{
  "encoder_channel_attention": "se",
  "text_encoder_layers": 6,
  "text_encoder_norm": "layernorm",
  "text_encoder_activation": "star_relu",
  "beta2": 0.98
}
Rows from block 9 of the audio encoder of a small contrastive audio-text model, named by matrix and row number. Rows with one number belong to one channel. Each number is 128 + 32 x the weight over its row's rms, rounded and kept within 0 to 255. All counts start at 0. Numbers have three digits each.
After each channel's rows are labels from the 100 clips, of 14848, where the channel reaches its highest value: "peak on" is the class under the peak. Only what is clearly more common there than usual is listed. The data: songs of 200 made-up bird species, synthesised, often over outdoor noise.
# convs0: expand pointwise conv (encoder.blocks.9.convs.0.weight, 384x96x1x1), inputs 0-95
# convs1: depthwise 5x5 conv (encoder.blocks.9.convs.1.weight, 384x1x5x5), a 5x5 kernel
# convs2: project pointwise conv (encoder.blocks.9.convs.2.weight, 96x384x1x1, transposed), outputs 0-95

convs0.210:095138149164107142131127101164126150136075156102058151117091116118130133147169126125169190082133111109157104108150081160169088081110147140121096118107167075084063096084160171124107099135139078134169159074164123139115134178192087138154146111111162115141161084081041107100139104143161100158
convs1.210:130128137117100092091173162040099107176169092127077126121141109125117104154
convs2.210:132098106088152105147160080135080109118139115154132156085103075125102161097182147161147156032152142152149191118160119153171166151106098134150139136121134144155117060200145064169121116123141156099164134109145130095146172086175096094133043116093112121154122149070154160097133146093131156100
peak on: downsweep

convs0.267:114100103134146142166142137139118127158118113149183155103175151116062107134106123087101090116184078077176136128134208120139073131141164072067071157112131121104139085133109120090118141140152093063083110089124143120103108150164109177141096129115127094107026170102161131125161119119069122102
convs1.267:172153165177163112100111127141080074069074098150141120132098148147159118103
convs2.267:121168184090140139066102145110049111078103110151181113135159120141094111146142093121109135165156169145127097150119088125176115118131184102121124098118084155114173160133122141123178131138168130168158118109201084149187084149134072114145060102142079137141090138208162142119102162130093097095
peak on: warble

convs0.362:129129144121158117103131152158103116081108163166143108185169142172169158174140088066135128183075107124113136050108202129101108153129147139097087117060125157132104075094095137154104088103120125134183112173144103134160102121100122120114176085134162113070150164141071169165122064126095102114
convs1.362:106092107081132148148139081144106152162097103061109181124092107096178133098
convs2.362:117061111101155157121110138139151117114113098113095128121095072149082109083098146126128172156133078143117135089157160118103154105168137127127165135145151122112122099194162095142134071167072159119182113103073146103203135124136147085079111173093161140183156191150193154159144070115112189134
peak on: warble

convs0.236:072088102053163002114091091077135086122135138097183100152114124115082137117095125101126046113135119179079113107102192114055146119118143163115134097150125142139144181170112127131119113117097126111139085163131156127142077082126158130125091121151150189135146135146137119146109107146139102119
convs1.236:103126122095093120101121084160100110093103160090097096098145159182184179154
convs2.236:125106140091135092116158104131126158117138123168127074102137110145132167049098113114105160083156158069099112132171136133138098145156173118152147131123145109195073097166102130207150075105153167132149130143117116144076127119195110155129071102094131175131110145080182160109048104077130160082
peak on: buzz

convs0.348:107144175137089134132130122093122115179129126121222125084130127143107153147108200112114103091149159105152195142075114130123165144156157120103095117125124132104088164076164098194197107109127128081095176093084167055120142088081095107123107160185160082137155093120148102168103130148153127139
convs1.348:155138104117134160114043112180160129083098169097102088114155098108126161150
convs2.348:149152142133126079082149137138117173121171084118178159158142099133115117118162153108121131130178109155121231137093150135131149188135156132101101107098120085110160110117123092131066112102161139158147175202209108089141119118107129171097118080173157101158123146085159187087135129115153204105
peak on: buzz

convs0.304:086138113103217120225121111113089099087145121135140075122151173128128177185096111110101099114133086149125135053183170053105133153155166145108117107098124128159166097147121141117103115153105066090115095152124180154129167084129077136136128091153149148102087169146139112148142108184139110133
convs1.304:138130135129129200184160144110149175154124127088094148112096091095113079077
convs2.304:112113093110171154152115119142126094138076116140133114159073168057181052127072108120163069137179067151154166059171132129101137120133069087183156125097107095103171107102121119122115177145071112083129146122158090130187143131120110162105164102091166111127168137137131157153133084135095150126
peak on: upsweep

convs0.65:171150074129203114158098127141098104166104083175144102146056108116068103080137090122149137137152109148170088154092120063119092150142129129097127130090155155150151100090115114114050100179096135082099071129137174151130128124134127142189145096137154076106107147128146136125174060090163109087
convs1.65:138152187173184107118114142136099098102110106094137146128094102153207161101
convs2.65:080098129107124104074150119127082140073103083165124123103198086129146132139122068135135095117150211115080121144118109156137128133157177105128093101138081169143141079160169090128156147102132106145123176118213096149132079141147102166132112061148074104098119160157169135137116176123095104063
peak on: arch

convs0.258:095142144144052138096116158121179143130111154064130192116121151194165128121100124116133123151106045150149111085193148147157169113159078117181103109197096174131102151101148108128161111120149177161167177158140155147162107133127132107088083105147159182106171109128133138169116171100155104089
convs1.258:154125120114121115107080101119085081087055132085084080071123112133143126133
convs2.258:152164044084186125159080127133118135120133159191145082156075100078172148094105151154144131117093118130179111153177123118133138117144141095177123090092102153133153073157161082150058126142134154108137180127177195113096141152107150178167103131137139155133183095119141168098110102119105158073
peak on: buzz

convs0.249:137144099065192128119113117181075137086108128152137078103157124122088137143121132067118152145108150086141191187075100133124135141088088146166142157096177111122112187169117130139160168167158152165141148104130141127129114173160135155154161041092147068095136054138137135097156099128116118185
convs1.249:123152155113085109146146121072115145160106058114141156121056113156162124079
convs2.249:145127138108147123086143110117111113123186139134112115099133153159157099144054097139134053130191176145122071122146092079086124121183181118099155083163151113144149108144141075118124099111129102074125189144129074151183080108177099148138139088107091109059121155180096117150073174124112159137
peak on: buzz

convs0.112:122134102075153101135170134124143160072162148127095115113091105173137126132137107186191127140117141060126164131129141124106102128070160110095125137126109099156111137179048110118156097197121097182195148103093145105175142170141148069142136097170101083146182134151156066115129176158143174154
convs1.112:084086131135175187131130086110144087123133112188107128155082152090147140079
convs2.112:113168132108101125133107118113151178146133176128090178086165139131135126137103066163064123121125098090115117103081092111092116180100149100140137126149120128172181161121073194136142050081102138133094090157105191105190105091194081107121107114097163116119083151145114105187121141160155084128
peak on: warble

convs0.352:090122150051153116204112162159122086127124136146116102101099216114174181140114111115107103151167087126128189106149108133073130134107076130157112106084088165152101133178087153148094139120119111096148101172057083090143101122098103163117114093152151156090110140127171101165084147187142164137
convs1.352:154109084099098157157152157102150146144170143166176146180175112104080083122
convs2.352:095136143129168117170138097161094085123145131144128090108129142076155124201135098151201109117071148084146169153127061128132138163092090110160131132068090119173143123131118112156110139178148146082078127088127137176137108145168095166172080166084134128099162116123063107161086165143083074084
peak on: upsweep

convs0.2:214120158172131139148209172073180150169164159115102159114124107097091150110126068135160166121098147127124098141151081164172147040086061166086147111119147122105099118159143146139137142151121155160115119135096065117120088147193155116125130175140110138138164158088125081130117090119156118110
convs1.2:161165199174142154122116129112150095114146168134070085135161115080084118140
convs2.2:067129109104119156103102094120097135075068124144169121118092098143127100094094112118161111156107165144120174128208177118176166111144189169172105156109066108067174086153112161154113143136120163082149103079143167132175190119139110146141110097123104108166108112192141122091141119094159170090
peak on: harsh note

convs0.160:118137110194126139139110144144211161135115125126092183146169154166164154106063130151117104149121141182144116071201126126153149135168146137131054177164101136133136141084104149144139069119124128098069095164149168172178142088100110086104116172093111177167138169147142108167160148109145101083
convs1.160:195172143122105154159147111108162179158105106139170169119099166166175125112
convs2.160:165138162152076115096137137064122171141115150127118112171177161170090126143155111101076194117096134081122119150105070136170091128081109167082129143092134142108087212073083151132152116128206161173143085153105106153098128113085116112170158172156137157133109105137070126107112078155138124141
peak on: no call

convs0.337:154172102159158130151130147125154099184157093186135135123122083097117117096112096117119118121144118137117070173101113071146086125162118138125131127135163153137150103112147129124108106154092154105069019091143166143124070143105113146157149143116131107127139224175150152161200117048147102073
convs1.337:118123177165143084126150145093096130186153095096150172178096087127157165104
convs2.337:114134135087082141102177133156157108130150162110128175058156135167144145145066115184108065189166135104111128080085121082085128141195205120133173093175081129173143139160107096124131101129120098130160152139150105119161077104174119090106146085126092114120119119164172121175115184102139108156
peak on: arch

convs0.147:149127138185077113121141118121204134161131143072086144110113125135156098124128081136168129121076154171087076091104155156172132054158170136137143024143115152151101145135117149140147098121117109104129154119144172116114118115130141115064118170129164173148156118078094099167111123102225132173
convs1.147:092108090111132129169122153154113106101100167134166145144163093092066057100
convs2.147:156142051081173157177059104119089153152100150113056099136153109103203167167127116150093108124127102096193090115153095144087114136116110125157148080097136104168162115131076108125101096137158105120147119142144146083167090130136130149214098158145112133167169097174099160115113130176157152153
peak on: downsweep

convs0.306:193141088100132121170142152163147094166152113149173162123131158126147144097110047167142130105158094143119116156090088066111091154152155106128136150145141160169154113151130141130075121136101107078107103113120157175099137125184100133200179083124144099114099183133147078097152080128165145029
convs1.306:134153208211149112103090121139154135109114143113115122139152171153146092085
convs2.306:124109146159158124154118140117065118108144102143098092164125082214155131126122091108129122187152164172123081147109172148092127087114102071117099088141115122100119130170168147112128108148083114180126131145116113161159088136188138100145128146099175140101117147160106220151137193145063061078
peak on: upsweep

convs0.140:066129093148149133200108158140119150088119146125108138089113111127156118141140121120104129128188086201150141032148158120125151115135133184191088137089153112146084118079114184115122141179157069114109149131126201124131167115125111060122166087129191147064110138130113126134105108114140082160
convs1.140:106157182118093064177205092094099135141091149107144135113144111117118117105
convs2.140:095128157128163127164128172221109086152129110154115156150072127112120098133088151127147079113130103202146115066122132103103137134149094139101120130058124172075158121147157047111142185176123113126136165139094117133166129129121181135086137135107173072150166169127095144163185088101153156088
peak on: upsweep

convs0.178:051062169153141128121156165101116150101125115171134093165187152131180119136127157146085086183142135190133116116132157127111190112182146143121112124084095154145121082082095151149103163158136112160159100165153110065152123093085104180149136117082138169064128170132116156186104145093096145163
convs1.178:093101081107081102145129163118114132144145117080091115118063100133111120048
convs2.178:099120152140110122117140115176102184122121148127099114134133196132143112117123042126204065138106102098142194145170095137150142119170158151166093097124055109082134102139122105154093156142113119105139147117166176185154110157166141203153146088150134119060150111155120138166140155167058126103
peak on: warble

convs0.74:167151176177164103152153079138105159098136125139168114111088127133129132177105156133134120146107116163095122052108143187156146087068080184134184142097129114106120152049141137169140145104094141196115131166138139184163139111060123089119132106152129128105113158139116181185155078128161068115
convs1.74:159147107096094166161145101089132081125158141124134161139081067069149168153
convs2.74:110101172125173063112139172182164059179139131127099154120110148174059158119101098151125151089093182157121194131108145126132093129164154149115134169131096116111143119208127086178165142066132138100144156092112097111123181069160129093103116137070190099139091131096124146130128126122148167130
peak on: dip

convs0.346:093063127154095070169106081173147183068096109110103128079188132069163156097115111098124119085112118136118153117156179148140118087108092143135137123142097130148114155178111151104126102146219117150138162191096093142141132139152103143140101195100094204116085099109122117138073139134157114153
convs1.346:137100093118140085110163163118176167105078088073086138162155128158132101088
convs2.346:142120089162160112186128175146137139139063085148175118142163141086065109155148193078115145108143123149126218128099104126149105142129094109138113169107099141071100107094160095120122170147160161119131157098170146081123150132070121137145143164175143123164149174085151147070140070099178177108
peak on: steady whistle

convs0.342:109137119117143068107124114066158206129149168087111112144133137112164131200152115098115129132131133135173149129137121196112178085140071086159137126122128154132078147115113104203142104132144125150202177127103105091134130108082187108099096111157109164050131098091117127156104091166128057137
convs1.342:082096065104119059098105065093119131133117117168165165143135092118130135135
convs2.342:142154137107154168126105076157138166117141111105177089071173161064110073115191162111190186123133167116160095124118077188113092141122143084114096119158164106139109127146164135167131092152069178156145097114152085146152128125118119107140120105113118138208158151110200146126170090116154162091
peak on: dip; downsweep

convs0.167:127172036140175097166093166165150103143106142173164139127129114100096157103109109156127115130127080139149146176117133101046104166134134130137113145129105164185104078137111190094041127111088102106139106114132143198146162137130144142169185088147137152088131180120072139107146080135114088148
convs1.167:092083096098092178161161169171130091087073093150151140146158148118111107133
convs2.167:068153075175138099123079120068112146122083120130116049156124080153142090100104122115097129171119170124126112124162154132133131128113163115144132079082151145155092072117133140093120118171052163120076110153131139171115140171127074083094127158104104158130134075187144169105059122174119123069
peak on: arch

convs0.120:195131086127138124169104135115144148122168102178095098136073125162131137150133059119133134171114088130092143081085152113087058160123118137133128091099117212126104090135107116178063063121085115188124101183113142151138116106082142107108092142123158113145105194126125153168146123186130168088
convs1.120:125100076103123155137120117116130152156145141164191221157144149141129089092
convs2.120:179073086070147073165082117137146134139127097144176130095095105166106110099152139129101167098135134128152153080183109115121170057186129099155108140108101083170106048161116127171097091119081182092116132141146191124123106111123108109081150109123143166106126151158151177165089092144172091136
peak on: arch

convs0.154:142104036125168157148114117094104115105151106136102166081105080081125150088134064157148130070116137152116129156185104116149086112086123183116137158117189049166123150152130183077120127168108139216129082169115137192128110133123106128130151153116111145114154094136102113115098192106127127141
convs1.154:131118118110119095103132131164075146159130111094160203157118096108086075075
convs2.154:113123084098130139193173120141123092124138173114180139081109101069158141140159107168140105124112139122058136184050084151109143120106078064120090143157158182142159151127133130108116161159125112188108137096147088086153091188134134113100171101153103080122091145150107077134189162100126089154
peak on: steady whistle

convs0.238:086134153201071178101147104130139191112095169116085157102151171158133118201142142145192198116093143094146140082178082132201128147106103097135128096193110131092091109112126093176165144113126088157139193124137131134134159142150103121100148113103117117106158119123070121099148118140189112125
convs1.238:100084104145131136157179197193167164165170171140130145151128141133142134111
convs2.238:154205136170168147126110112089119105082106105128150082160117193148145091157144150136105142246142147087107079117124104107128143116112094119130123127076107133135161111042094155125152157199162130114158140142135078185122133108098129136157139150158093150101133141179082103134083147154103096083
peak on: downsweep

convs0.261:083098135074161121182144087085120083076140101126146029135128179161140134160108143111114035143116153123133112098139192079105099103156096174096130096105150122124160114154120119134140157149093178152085096132104137084116127162118076136111090080133191146124076120182113132193132136129124144138
convs1.261:145133128143126143135149164153103109132108105069083072066049115119128122089
convs2.261:110124100064115166104145113101114129158090089123109088125117132136209133162078080118135129115109143082153129131140080147128116103174146163137093114124110091143120113052168152128121177131073065097110184178121108196088098135108116177126223113137108098126096083153117071099119137173129144145
peak on: upsweep

convs0.155:113103154172109123049140190077179156148165093144134139115190118095143140155086095177172107154147094132131107132210095167130215078113124143124149142134089110117154159142119118171117110090174153177133128117137142138152057154136137133084184150120146135097170179116128108160079145121168115147
convs1.155:102120126108091141163097068090134136051062077134128121127116122121171155130
convs2.155:097120146129074135088173119176146169152105130056130158147197103159136135095159125136134155094106099103181103143055148125097068134145123163130150137093132149108112127178176105129128161082144059192158110114139128157108143164143179147152173144116086182121116095074194131116177144076122152131
peak on: upsweep

convs0.212:077130121118173117098127127157168112098143138153116131155108176154145133175096128162156067114097170156153150101112099096095161181186161149135078124102106117132125055147093171174172169066147130089172067114121086119135079135099165171085185113103146169081116151132093119132157104148087085157
convs1.212:091133112085103138189171139139127118086093127111091102060071107139166146120
convs2.212:107090139078096156097116183176148142092154102127074172136204117123102049125143074148170108127094113145170138113121095150082127122198168111151098122133091124090148107142192096132128121152137113175081091079104158178188130141142128120097105121131153077123171144172153097160187148131100122111
peak on: downsweep

convs0.119:159122190152152145123139105100083129157161143180089129086126085165161116149157115105173138107132156040122127152140115083130117120140178088124132061117154128123115113121104110233085112092188120130202149129119126102134137147092099120140176135151111104126164202079123116135183139160169168152
convs1.119:154096047089118142135078064097122132086107101095107104128134094130124153157
convs2.119:167114175098106137105158127139094114146164090183132105075116127191070118130133181105096161096162167066124108126163107099105179134151176132082158145120211123137075094135133117160093133107144073164200111125117058180091097115110111139116132130148085175137081116088122154131094141124165099133
peak on: downsweep

convs0.271:080118135056179139154075130150095073103094160146137084107141144130163200108132130085156155098119163162099173075125124183101093121123088129168123082084151098122103148121137160119166187133130118109104093151065105101131156103146054101125105081142154146042103106142160141081117112147158127122
convs1.271:143159178183183085089124126123088080089131149123107102119143132163154170165
convs2.271:175156107095143133052123148102106205132134185164126140120122089079129093095126145165115146124144140105126147183161054134159109123095156118173086120109099088095123133094129158161136081095072103176153140124164164096134091099130090134158106132152124165140064093085146129168086120211161121089
peak on: upsweep

convs0.197:084088119149142137123101163200158095101076111127121159103163135131125157145097107196082138156210135149132134141190139100137108116092176141118085212146090090173132126127139164082146161156118126112055087127146153138136191134181077144123113125073122163139130161117133115086084155119117145179
convs1.197:187156173135124139119120131135184127119105107144100068095114117076069101086
convs2.197:108091131077123068166133123108141146150100164155161099100080117146117126135148128117100134124138104094180125091132147126139132100144159137111144152080141118156122149187162159141179063147087183152151034123090171177131112143153100101134055154092139171112121063082128147176138117207117078139
peak on: steady whistle

convs0.150:171118136130196104169164153130119163116134073136135105129127132129153140131168072150130112171118006134121112071172178134132135138075072180119103118068149175134094133111112104097097111172110149188138097155119156153141138106091117103141138076163144101090093153117128155206117103151097132158
convs1.150:107065074117165142145152129127150168178183158094102078108131148123136160159
convs2.150:094112139139159130164140142147134101144134158083117115104097136130142101122121115123166122218163059101159159146139172099128105129111118075172174136148174073136124121139107167119120116169088136150127120069154118160176104148173064107119115154048140182143074183148145131215063101116114132114
peak on: warble; buzz

convs0.148:139158111082158095109099110118135129165072154108153108156154118078079111122193142145129130105142191156103092193136128254144123051089107110155141151129109076121122140124126145164168135086170093134096103116115130100154146153134137105123115141148087122159148109143121137129139125228067101137
convs1.148:155154135155134157144130139123162146127136136076072106107068070078122083081
convs2.148:137097129158137125106084127077075152086076086164160176132104127098158140160172111148129136114098097141124179206151098199166137109066141140095081106128111128131164124148138154092122124147142130184114152111220173082176133162103122150181055091139148124118106110127135133104143117127080074115
peak on: dip

convs0.204:143092139163079173154133137112118105197149160115142126113066180156133178111120066144146110084092084127177174099100086083128094131152155078098117148109165160150125097120145136105106134181075126127179166164082130095122127129151098089119103151152075152110178099101135156095137166114172192065
convs1.204:068091144176176090093134145160071101129134181107101114099124126134098088120
convs2.204:094158142122163096144133163129093100162136068135157171092024111150108094120127171118157110148137061175184099065162116111110157105148114148082153169114168086122157114166129111089136132212130143150168062137138131165180104116151124111096106166103140127161152092102126168174156098107114112120
peak on: no call

convs0.63:218124185172117126100105135157109092155159136165166090163054115173112123106120081052166177190101151159095133155100163108091108131116127148141142144135189117099128100140086117134101146131074137136114112123098076119116095116119165061129166119094160081136148175130130149146132106067121183149
convs1.63:147160105159138104082085090087209162145149151085095096117120123109100105119
convs2.63:115177158092143168122120101099141098152093185098102115151134139100162126135129126112176102169086106166101104047129197111141112181107168122122189130119162178183194220104114124102155100092190107131139106103131117094171125071148093085139110163141165107160134095121123144169153101119123116106
peak on: downsweep

convs0.356:131138108079206136202109130164117096107121164137114077117102206138123183090131111106099105137111118144127163119113121084089108172148108145147153094121117182164096100202112158141095128170056090081130104154111108131131088155117076171136116099156143150140091136124140060174141132185113181140
convs1.356:153166135158161151161157150120142210161149110133160164147121072093111098092
convs2.356:113092127142169120190083098129105062108158098170123125112111128121156101183072116104169086096142123150145152102186118109132186086155128131147134163121122052135148080104137133143128151145127130039067124112130130150150094165157090141141130145077121136126224141149097134173072149121083081132
peak on: upsweep

convs0.232:131136068133140137209160119080151102108170071155172101090081159106144111143128128154097105124150074095131102162121145085097099127122105173175138129125172192097091117153148116183105098148098098159134140151090178135117096170129116117120153068102191081130119094134149186168152189122128179091
convs1.232:147127150143165126102101122156108094107126171077070082098172097090070111132
convs2.232:137205141126098176015170160128133164132147143102126088154162184108129116127120088153138146167132141122150143136126078158112085166118159114162138073162076116123136170120099129098129192117175085065133127157192136156141171103109093119126135084138122155162094113160092156078129138151147187107
peak on: buzz

convs0.47:187130129148131164202136148162162128089120141155079134118104139128115136128149090075138201155115140059114140117129114176109060120054075182165134118127133156117051169176128090131119092196129153185116153127095157131137096141183097109109131138106131068127106122111146123097096084093111142149
convs1.47:155163168176156119103077093110097080082101097132164190150129145135151151129
convs2.47:126135125130166105133097063121106132089112157153069084083196123078159105137105042126146112089138198045117131161135088118134130122121153085134122149087119121118134075100097143146105149117161131083080128125139153138130098159112077231152066105139139159098181134135095102110123131135134124095
peak on: harsh note

convs0.203:131138141144084071080107143106113104160097113080148160131105151171099125078135189104118150164104128152076160111136135129076150163133136170201127075179129133086130192092107099113161092126116146142138155136086134123157091064072130039112080122129147133120183105172154116150069107142138168134
convs1.203:120137132121106108144156156154177180197174148154163171151137146179173130143
convs2.203:155158139114108105108178129111119156085126069118131134111178160137131122160132130138146134125175185087150191120101065122195101141090110128166101103108114145111124096090136112097136200155140119156122150106198087160108190131057112162166146111153084134087082074123152111090048150115159164121
peak on: dip

convs0.92:180136143143108093148104154167176139154107134108160147164159148103089106096135150136107141142120140169157121081108145156227106106122127134088123144181078125088137142074129128104110123121136115123034144141184189166065143098163118156172164151095134153146042119161099157140156087175142156113
convs1.92:105173123123118125202140101140085190108124193079148134113154105114103102113
convs2.92:145188088102158097132097166138126159125171096107149118204157161123187102116108118145111142173115107144181110114053102150107054143111097080170124068091125142157150143117062146127121115150090156129131077196140194121164119083102133085129067122093139108144107132097140154143156128170176141128
peak on: steady whistle

convs0.180:186104075129167165171118104149088158095153126187112094131118118113123101116159085106150190132135112111175112143110090149139088137097102133101117133075163138127102113135112092106093100198134119103080122112129171140058142160166124160212153083099150059124091120098132144077163067128188119144
convs1.180:140130107114145129095092117116141141126122112146174190151149147181206189160
convs2.180:079122113098167102126119108115157115091144107138117123139197129052178123147112073132130122153117192107137145192164120154126126123102152089151093102106120160125151126085138094111144174129131179094054178097170112157111108159106082178154079106122107171102140150170130090144043143118087111063
peak on: downsweep

convs0.229:090105170120079180140124126143126117115056172149118110130096182157143125145131169148131166203086153165130154137174163112131141157145119100162100107171142117103101058119111116125121142174148092132180180164068101056120138120076086115100122125111153180113173116096133154191135159144117198152
convs1.229:081080073082073171155154154150129128167173152111105156118139114096124114094
convs2.229:156117143120176126121113103095088113085087207191150088118091102125144139155143174123212152135098159118128109171180120131157139102111071144136094110164138110131175145124114132105099148209130109179095090101181154159122133123157072143173137129146118166084123105173112115118105134097054119063
peak on: upsweep

convs0.317:138100151110107163206230100139106182110140117157089140126131179071106112141146122125059122134122171080134138143117131178137155091112118150112134147112158165113100146086126120122046140171170068152116140158138082112133102120060147157107183158111114144123106113064093122168118154110092175127
convs1.317:104096091099092100104113115106127123135115125136169171166159169169185194163
convs2.317:176123146098148112191137095118134181109156122170141161153168123086142107105160128118134130082107168085172173102095081161197150131112092096100060133082149192046134063136175125159139136171149177190128141110110118129170095176099080115112138107093099126121138141105152099134125143097117115167
peak on: harsh note

convs0.259:114092090124147093159102110127095096148136067129137127098091139110132110133109077131114116083173093144141119087103146069161079168086138058050091099115123155178174115137146100143116125121111103060134132144126190151081203104133127127190122132152122115132087140136182147096146109169215137115
convs1.259:120094116125124108118118136200129093074072095105132141121120093161202164124
convs2.259:128134148115177113125120136117056118047149117180159089139144105105126160129131115087184139146126178091109118099131101143159124075127164106114102126096143142166139104105153126137172152165174148146108150082161070151114120165148089164159107141167126169148122144153112114096035128098068101022
peak on: dip; upsweep

convs0.49:109070228159103138123133096127092158130171142076167052144136106133141142131152149126121151150105154119119107106158188150143106112083160110094130152109182086143057096106158138105111172147056176112133073160108130114150130107095095094126097133163063141120133123120120111153140158062137125199
convs1.49:110093091117085145137126146145090087097129099199178164154157088094090121113
convs2.49:141119116178135109124122070112137165086106115146128110113156114198179124093136078107064132155180096072155138143121110114128131132152081092110163096070129142156115090114154165120143113112134089159163152148102134182137117204173095122161089166080102186106101078098175140142064123177142177100
peak on: warble; downsweep

convs0.293:144162047131206103139099169133140114155154137178125141199077124104111114093118108126154084154128141163127065138101140067093119149191166119118176127104135147148177076116127160121055117147094125097081059136167164193132107105134148119147155142127159124139108188129121135160163090126101118100
convs1.293:177176153152172128114128132135072144191129087147160194141101119123152115097
convs2.293:134091111108131110180121139101145118141128099102139136167144141146165129171092128135157095137129151179133149043098166102150162105192162170174141090144087134085165095151147086083104141188102168076071127164218129106130153149139110150105174120140087077093187135150177158129143153102130101162
peak on: arch

convs0.163:123157092140125124231143144100133095158162091129160118110056137143148112141131070139118117102157067119131111112110152092100120120112111150166098109086183128122069110111161132141081098166043113182146119151046123134117085143121123119117126096158155056126128106144168180175149146093137149074
convs1.163:101089159170162101101117106165100108126128187084093088099166143120083099161
convs2.163:055201165140126170047138205144118157152162071154134123138107146159111085114089107158140141186140123139191156127122107122116077135084135143143151075205115122109120133133118107094157145177101100139133113152181114168142170083115125115122163119109101109172067104139096121107098171134153165099
peak on: buzz

convs0.230:169159103134174118222141074109110080111161125075105111088066144096126133153130109096062086123097098128100102047117179101101042153125165162140149113142166180137127122155118120133097089120043141125104130083142144144105112146119115136137089102140133162142093130151103119174149152167110155107
convs1.230:095092071103137115171149155114119169162144105088109087099129110083078082102
convs2.230:161093110092153138166101128112185078097105138110197093084113130127178104187078129106145140146158123144123096161144103137085189084119099091104113135186131058167097152067104148118117123177037111113105135135113088132144078125116092104140203141132149132155094176138127075131133103102119109117
peak on: arch

convs0.5:100136091072157099160065098100148092160114136134135165108131168129119150061099127150130105096146115152118119156128109062099114143144172098114155086205127138156141094110060127142054125119067098085138123145127197161169160071134131123108098100135145198052123145114117092109152136137170138096
convs1.5:098071102178152128151128104085099089106159163148139126099111090098088165182
convs2.5:079095138129187131137149149135125063106122125137129118159158187081069107126102146107153118111106113162109145124156159106121105151116079136122138145147122095094073156084133132112143157098170101050128164096133128103157152061113184158140165160121120099132171224071059074092156102145107155150
peak on: steady whistle

convs0.139:194157128100149182161117131158154122164135170170113104148150188143123123093133146083165172124093143067134114130086073098130071140134142092154146040109156178112123085147063109165109129120130123132101139157142097100081120124146083173153171085103179113131108108112163119134182080152096159071
convs1.139:141117101167161149112110182207120075083117137154105091131165133102102114091
convs2.139:165171081134105188168106137057104130141131133125117144125056164156174107161105184130096123163132144122102107168119094125132201122077103116127049105171082136102129125085120121110085135148082083159115086203170129121090121109131135125081154119170127114139122124153113115112167150186125051115
peak on: upsweep